python train.py --encoder_arch="tc_resnet" --model="encoder-decoder audio transcriber" --dataset="babble in 24 made-up languages, each with its own sounds, syllables and stress or tones, from a formant synthesiser" --train_examples=39062 --n_mels=64 --hop_length=160 --input="log_mel" --spec_augment=false --win_length=400 --tokenizer="char" --vocab_size=55 --encoder_norm="batchnorm" --encoder_activation="relu" --encoder_depths=[2, 5, 5] --encoder_kernel_size=5 --encoder_stem="single" --encoder_widths=[96, 144, 208] --fusion="prefix" --decoder_width=128 --decoder_layers=12 --decoder_norm="layernorm" --decoder_norm_position="pre" --decoder_activation="relu" --decoder_mlp_ratio=3 --decoder_head_dim=64 --decoder_fused_qkv=true --decoder_bias="all" --decoder_qk_norm=true --decoder_layer_scale_init=0.1 --decoder_parallel_block=false --decoder_dropout=0.05 --decoder_inner_norm=false --decoder_drop_path=0.05 --decoder_positions="learned" --decoder_prefix_bidirectional=true --decoder_connector="linear" --decoder_tie_embeddings=true --init="orthogonal" --residual_init="none" --optimizer="soap" --beta2=0.99 --learning_rate=0.0021 --beta1=0.95 --shampoo_beta=0.99 --eps=1e-08 --precondition_frequency=16 --max_precond_dim=512 --one_sided=true --adamw_lr_other_params=0.00074 --max_steps=5800 --batch_size=128 --epochs=19.0 --lr_schedule="cosine" --final_lr_fraction=0.01 --warmup_steps=1160 --weight_decay=0.1 --adamw_weight_decay_other_params=0.05
Rows from block 7 of the audio encoder of a small encoder-decoder audio transcriber, named by matrix and row number. Rows with one number belong to one channel. Each number is 200 + 40 x the weight over its row's rms, rounded and kept within 0 to 999. All counts start at 0.
After each channel's rows are labels from the 100 clips, of 14976, where the channel reaches its highest value: "top examples" is what is common among them. Only what is clearly more common there than usual is listed. The data: babble in 24 made-up languages, each with its own sounds, syllables and stress or tones, from a formant synthesiser. In brackets: how many of the 100, against the usual share in percent.
# convs0: first width-5 conv, stride 2 (encoder.blocks.7.convs.0.weight, 208x144x5, each kernel summed), inputs 72-143
# convs1: second width-5 conv (encoder.blocks.7.convs.1.weight, 208x208x5, transposed, each kernel summed), outputs 104-207

convs0.21,181,273,102,137,232,231,257,268,287,164,114,192,169,266,205,183,151,161,236,153,201,194,214,159,120,191,139,193,209,154,146,258,210,229,280,167,211,250,177,180,189,150,127,219,180,180,175,212,233,163,179,137,223,151,162,141,142,224,239,190,243,232,219,216,159,212,206,144,183,177,261,157
convs1.21,207,182,238,212,261,216,214,186,181,172,279,247,106,241,246,183,136,264,189,176,157,179,220,242,213,174,163,218,174,160,203,244,261,167,205,227,245,172,87,229,198,224,180,232,254,164,206,212,228,217,179,213,125,218,215,191,232,247,162,252,265,189,178,219,175,259,238,199,164,167,159,204,243,223,201,241,164,191,180,160,216,266,171,200,206,191,169,158,231,155,200,235,241,252,162,132,241,193,230,174,195,143,158,229
top examples: /d/ (43 vs 18.8)

convs0.103,164,220,187,132,155,161,269,265,222,210,185,267,189,165,197,250,210,267,208,235,235,203,227,214,133,189,248,167,180,193,245,186,179,153,234,167,226,202,180,233,176,234,243,169,219,184,283,166,194,215,230,233,164,177,214,209,191,143,146,242,195,203,178,238,161,243,158,130,196,209,155,190
convs1.103,234,218,148,225,141,155,144,181,239,158,190,198,188,170,196,155,183,251,262,201,222,193,254,162,203,223,159,134,172,145,277,188,137,213,207,216,187,145,233,206,223,222,248,148,167,164,239,139,212,212,225,235,229,214,229,103,220,221,176,187,141,183,247,132,215,210,196,98,221,121,219,196,235,177,224,162,184,194,174,121,249,201,184,189,224,76,191,204,194,245,235,135,185,173,170,167,222,223,234,213,157,194,199,192
top examples: /p/ (43 vs 19.7); /oʊ/ (39 vs 12.3); /u/ (36 vs 14.5); /t/ (29 vs 11.9)

convs0.0,181,154,175,224,231,217,204,178,166,223,112,201,165,186,171,217,219,185,189,178,200,245,167,181,200,212,209,166,133,144,135,156,221,123,245,216,252,164,186,179,193,227,220,155,122,202,214,217,282,223,253,235,188,209,197,209,116,244,246,217,165,209,197,160,179,170,177,221,219,218,193,187
convs1.0,188,229,216,233,182,203,214,177,214,237,198,180,148,219,171,188,311,176,155,186,123,193,174,226,229,205,222,136,229,188,190,268,206,186,188,155,217,224,289,280,208,213,240,134,151,175,168,187,254,197,219,143,190,193,244,217,178,210,205,249,250,158,231,207,227,240,189,231,165,239,232,207,256,198,154,181,173,148,264,257,173,213,259,209,136,205,161,192,233,211,218,191,208,224,124,204,168,244,192,216,151,256,233,231
top examples: /t/ (65 vs 11.9); /r/ (55 vs 11.5); /eɪ/ (29 vs 6.3)

convs0.10,271,249,233,165,184,150,176,263,183,172,181,201,171,224,178,186,212,208,187,202,174,194,199,259,203,261,136,162,132,160,186,214,230,189,160,164,202,240,226,227,279,143,137,189,266,148,190,158,198,151,107,107,183,119,252,210,136,234,167,211,191,146,225,178,200,209,120,147,270,232,219,130
convs1.10,194,208,250,194,182,255,259,195,98,182,256,208,241,186,181,258,176,223,178,223,193,181,207,260,135,215,236,210,158,245,179,203,285,225,234,168,168,232,218,235,126,203,163,244,202,172,146,148,221,221,215,158,231,119,224,214,254,178,179,191,226,205,161,234,198,251,217,247,173,161,204,240,163,215,261,157,232,131,196,93,174,198,156,224,208,248,164,141,267,220,245,215,325,260,173,177,226,179,146,197,229,163,222,195
top examples: /ə/ (99 vs 21.8); /z/ (38 vs 17.1); /p˭/ (35 vs 16.3); /g/ (31 vs 13.7)

convs0.116,236,166,182,254,111,205,178,246,222,224,117,194,215,212,163,207,238,207,262,211,215,248,118,190,105,179,181,161,188,184,204,225,190,166,84,195,184,142,245,180,268,160,181,237,146,157,207,258,214,248,201,265,187,121,201,228,238,182,236,201,179,151,197,199,213,189,191,196,210,204,187,135
convs1.116,114,182,212,237,221,259,239,148,211,147,228,183,168,163,133,208,238,188,180,227,109,162,179,176,177,138,131,164,196,243,225,235,187,234,186,219,206,182,198,269,200,193,179,119,155,153,232,172,134,247,204,246,149,156,270,244,201,196,175,233,224,225,178,302,238,289,219,246,162,232,210,198,231,198,242,207,136,239,211,205,172,191,110,197,145,224,181,244,208,158,250,206,194,199,174,237,210,157,183,187,177,212,248,220
top examples: /t/ (77 vs 11.9); /ɑ/ (38 vs 16.6); /u/ (36 vs 14.5); /ŋ/ (30 vs 12.9)

convs0.119,192,176,169,202,198,171,152,153,167,159,168,172,153,237,173,168,228,176,164,155,176,246,184,219,179,191,175,140,219,249,123,220,206,126,170,210,215,150,157,237,154,128,174,185,175,161,159,158,99,211,162,197,211,228,240,157,194,279,230,197,152,184,146,182,170,150,198,186,166,100,131,238
convs1.119,184,195,231,166,233,220,262,208,217,273,215,187,235,228,176,219,263,170,245,236,278,185,149,129,164,227,221,206,212,241,175,120,204,227,188,163,176,214,233,238,219,224,187,249,188,169,206,221,180,197,242,177,244,248,138,222,157,167,220,164,200,155,184,179,248,161,207,173,233,199,213,208,243,212,181,307,234,159,108,157,224,222,242,278,261,239,191,238,201,263,207,166,254,254,185,230,239,158,181,167,243,179,196,144
top examples: /ʒ/ (36 vs 14.4); /ð/ (35 vs 11.3); /e/ (35 vs 14)

convs0.78,194,183,124,141,156,152,237,204,187,291,235,188,124,227,237,175,152,207,195,131,227,203,135,145,170,197,216,148,220,178,294,238,256,176,230,246,219,184,148,253,244,192,278,206,207,245,200,171,208,169,213,187,85,177,171,179,224,225,171,178,181,167,179,221,133,201,230,177,238,228,151,134
convs1.78,205,226,204,172,132,176,209,206,183,208,207,163,231,191,179,166,192,185,204,178,222,171,252,196,178,210,188,129,91,160,237,141,224,186,195,185,223,232,154,194,182,199,254,224,180,224,220,184,163,236,200,211,254,178,229,214,155,198,223,186,189,161,236,208,230,164,205,119,172,195,216,207,329,271,127,204,244,179,254,215,315,146,168,203,315,147,188,159,211,200,270,250,113,214,168,168,214,151,241,241,216,157,250,229
top examples: /p/ (42 vs 19.7); /p˭/ (39 vs 16.3)

convs0.77,192,174,203,189,198,259,174,179,307,199,120,262,207,181,141,211,205,200,220,248,211,184,204,204,209,166,249,205,118,193,253,137,219,171,191,169,174,259,200,211,186,231,211,216,173,186,214,145,185,162,123,215,233,184,208,173,189,220,230,246,237,246,235,298,203,221,205,232,178,45,187,170
convs1.77,261,141,205,220,283,195,150,199,239,177,155,213,147,245,228,183,198,143,226,285,246,276,271,190,217,116,245,144,203,209,179,225,190,220,229,187,252,224,255,193,118,182,248,260,169,126,260,166,199,163,192,221,211,257,174,164,276,197,195,238,207,241,213,190,197,190,220,225,215,74,145,170,168,176,242,253,170,156,185,171,202,182,233,156,241,206,246,193,159,238,178,236,246,226,172,252,272,161,229,151,188,162,185,185
top examples: /ʒ/ (49 vs 14.4); /dʒ/ (40 vs 17.6); /ʃ/ (30 vs 11.3)

convs0.89,201,224,149,251,190,225,199,200,205,264,158,213,213,209,212,149,168,229,196,252,232,144,218,134,181,215,228,159,253,168,255,210,266,271,168,210,181,151,110,122,222,172,189,217,152,166,159,213,227,223,198,197,227,251,232,218,245,162,177,169,79,187,248,200,234,97,182,245,218,203,153,269
convs1.89,180,171,221,150,245,198,192,240,160,161,138,180,141,197,269,151,231,188,148,199,194,197,298,182,176,198,258,186,183,206,166,210,203,214,167,182,214,164,156,257,177,181,155,212,266,241,223,188,114,220,221,271,195,164,188,228,223,211,165,200,203,203,121,191,200,238,184,276,185,265,230,182,149,243,299,351,161,201,182,251,243,177,199,260,219,198,145,139,220,203,164,221,222,173,249,164,156,257,200,205,164,213,208,154
top examples: /ʒ/ (39 vs 14.4)

convs0.79,187,208,215,193,155,184,172,231,142,320,189,218,200,236,214,262,194,181,201,166,246,209,217,154,189,216,178,222,202,193,248,227,162,218,138,186,170,115,120,200,220,234,257,230,262,208,186,165,243,139,208,171,149,174,256,182,207,154,228,143,196,201,162,243,212,161,218,215,256,227,182,204
convs1.79,171,213,208,238,176,119,176,201,238,197,225,148,188,237,89,225,208,152,190,121,222,252,276,264,161,211,210,167,229,196,236,177,188,168,182,228,213,151,193,69,222,194,217,242,251,217,221,129,255,220,194,273,199,186,168,245,210,216,192,218,288,272,129,163,163,159,168,167,240,244,257,198,251,213,294,258,175,152,231,258,198,166,166,197,255,202,259,218,204,195,205,184,142,162,196,147,183,212,255,176,234,158,240,161
top examples: /ə/ (88 vs 21.8); /v/ (45 vs 15.3); /j/ (30 vs 11)

convs0.58,211,254,208,218,229,171,217,238,231,235,114,171,77,191,212,188,285,163,190,235,211,191,169,264,125,224,139,174,226,241,254,172,251,137,211,256,220,170,253,189,176,214,190,151,155,141,116,195,202,180,225,216,187,216,196,131,185,247,264,167,187,223,207,138,153,228,180,191,242,199,196,98
convs1.58,211,178,198,159,138,264,254,221,214,247,183,220,188,168,136,156,264,204,217,222,224,190,199,151,148,140,222,183,119,214,205,225,144,284,175,166,175,164,197,199,212,226,209,160,160,92,176,222,233,214,205,225,206,157,213,230,239,169,135,169,177,238,221,218,248,223,156,189,197,211,214,194,245,201,219,192,151,233,190,186,216,123,140,201,230,186,144,174,292,198,168,146,215,197,198,212,271,174,200,187,175,135,240,225
top examples: /t/ (54 vs 11.9)

convs0.17,153,277,160,127,245,205,225,285,238,142,217,232,107,197,227,193,243,226,204,166,233,149,207,210,227,164,212,195,159,273,214,181,221,136,218,264,206,147,212,229,201,225,205,187,169,201,259,176,157,239,152,167,233,276,136,212,181,166,206,172,191,150,154,188,186,181,218,134,253,198,210,166
convs1.17,261,130,185,183,123,161,208,198,223,258,243,206,193,178,216,135,179,249,173,218,178,178,276,105,182,163,191,164,145,187,181,187,159,189,201,218,195,230,290,182,220,298,270,270,165,183,177,142,221,209,171,212,216,308,141,194,179,223,262,225,189,212,203,229,232,183,181,227,201,211,230,220,236,244,307,164,184,217,185,180,219,160,97,105,222,163,147,179,193,230,175,264,231,192,209,191,192,219,222,202,170,187,167,228
top examples: /ʒ/ (50 vs 14.4); /w/ (46 vs 16.4); /ʊ/ (38 vs 14.9); /ʃ/ (30 vs 11.3)

convs0.139,209,166,271,233,174,206,204,225,207,240,188,179,233,210,164,252,207,207,171,158,72,122,220,226,250,167,148,226,120,249,214,147,215,231,184,166,218,173,224,195,252,187,156,233,196,159,214,154,220,144,146,238,177,194,206,207,132,176,167,171,213,229,248,266,212,175,225,214,234,206,138,179
convs1.139,158,208,219,263,254,198,229,180,193,162,170,181,187,261,188,310,195,238,204,169,199,186,215,242,95,243,210,192,162,174,218,193,285,176,202,210,219,202,149,122,139,171,173,260,221,235,183,180,132,169,186,241,240,141,210,237,228,198,180,220,243,224,152,231,170,141,198,177,211,207,221,246,179,157,275,192,181,113,149,193,203,215,147,211,223,216,231,215,187,174,135,186,192,157,185,115,204,187,208,210,192,154,263,166
top examples: /ə/ (78 vs 21.8)

convs0.76,178,277,153,166,235,267,216,231,114,204,156,171,183,235,245,225,234,165,187,178,214,230,184,146,234,207,188,177,245,227,184,182,276,172,155,173,216,211,188,237,205,169,284,232,224,254,180,185,159,197,202,204,130,163,159,217,161,251,235,304,172,191,248,122,243,218,228,198,178,237,206,141
convs1.76,171,144,199,187,225,204,233,168,178,195,207,167,154,167,207,196,245,159,220,208,166,222,209,261,179,202,206,232,202,231,177,191,197,157,185,186,234,265,208,198,200,210,194,173,131,193,191,157,134,174,212,171,191,191,198,250,120,250,207,220,240,211,173,195,260,203,207,256,225,259,183,216,192,181,95,224,188,178,158,205,128,60,272,188,182,262,193,166,167,276,214,148,144,225,192,193,218,210,235,277,248,121,256,233
top examples: /p/ (50 vs 19.7)

convs0.108,177,240,124,175,202,182,155,159,263,207,113,178,203,207,210,189,300,234,147,195,249,173,220,232,257,178,169,117,284,201,188,166,194,198,226,171,176,196,183,235,181,298,154,215,238,150,242,170,197,247,155,160,283,275,195,177,159,189,182,222,251,195,179,229,205,147,205,163,192,145,196,183
convs1.108,232,112,280,194,242,176,138,227,250,235,199,188,163,166,209,124,212,157,207,174,217,158,250,185,213,140,205,171,159,203,155,215,173,213,164,316,188,172,236,178,178,294,256,293,158,215,296,123,228,201,217,243,227,190,207,206,168,281,196,231,220,245,223,232,160,244,193,205,214,235,239,271,215,155,259,256,184,200,169,183,164,145,198,182,276,134,253,269,171,260,161,225,213,208,186,180,219,170,228,200,158,207,160,208
top examples: /ʒ/ (42 vs 14.4); /s/ (27 vs 10.8)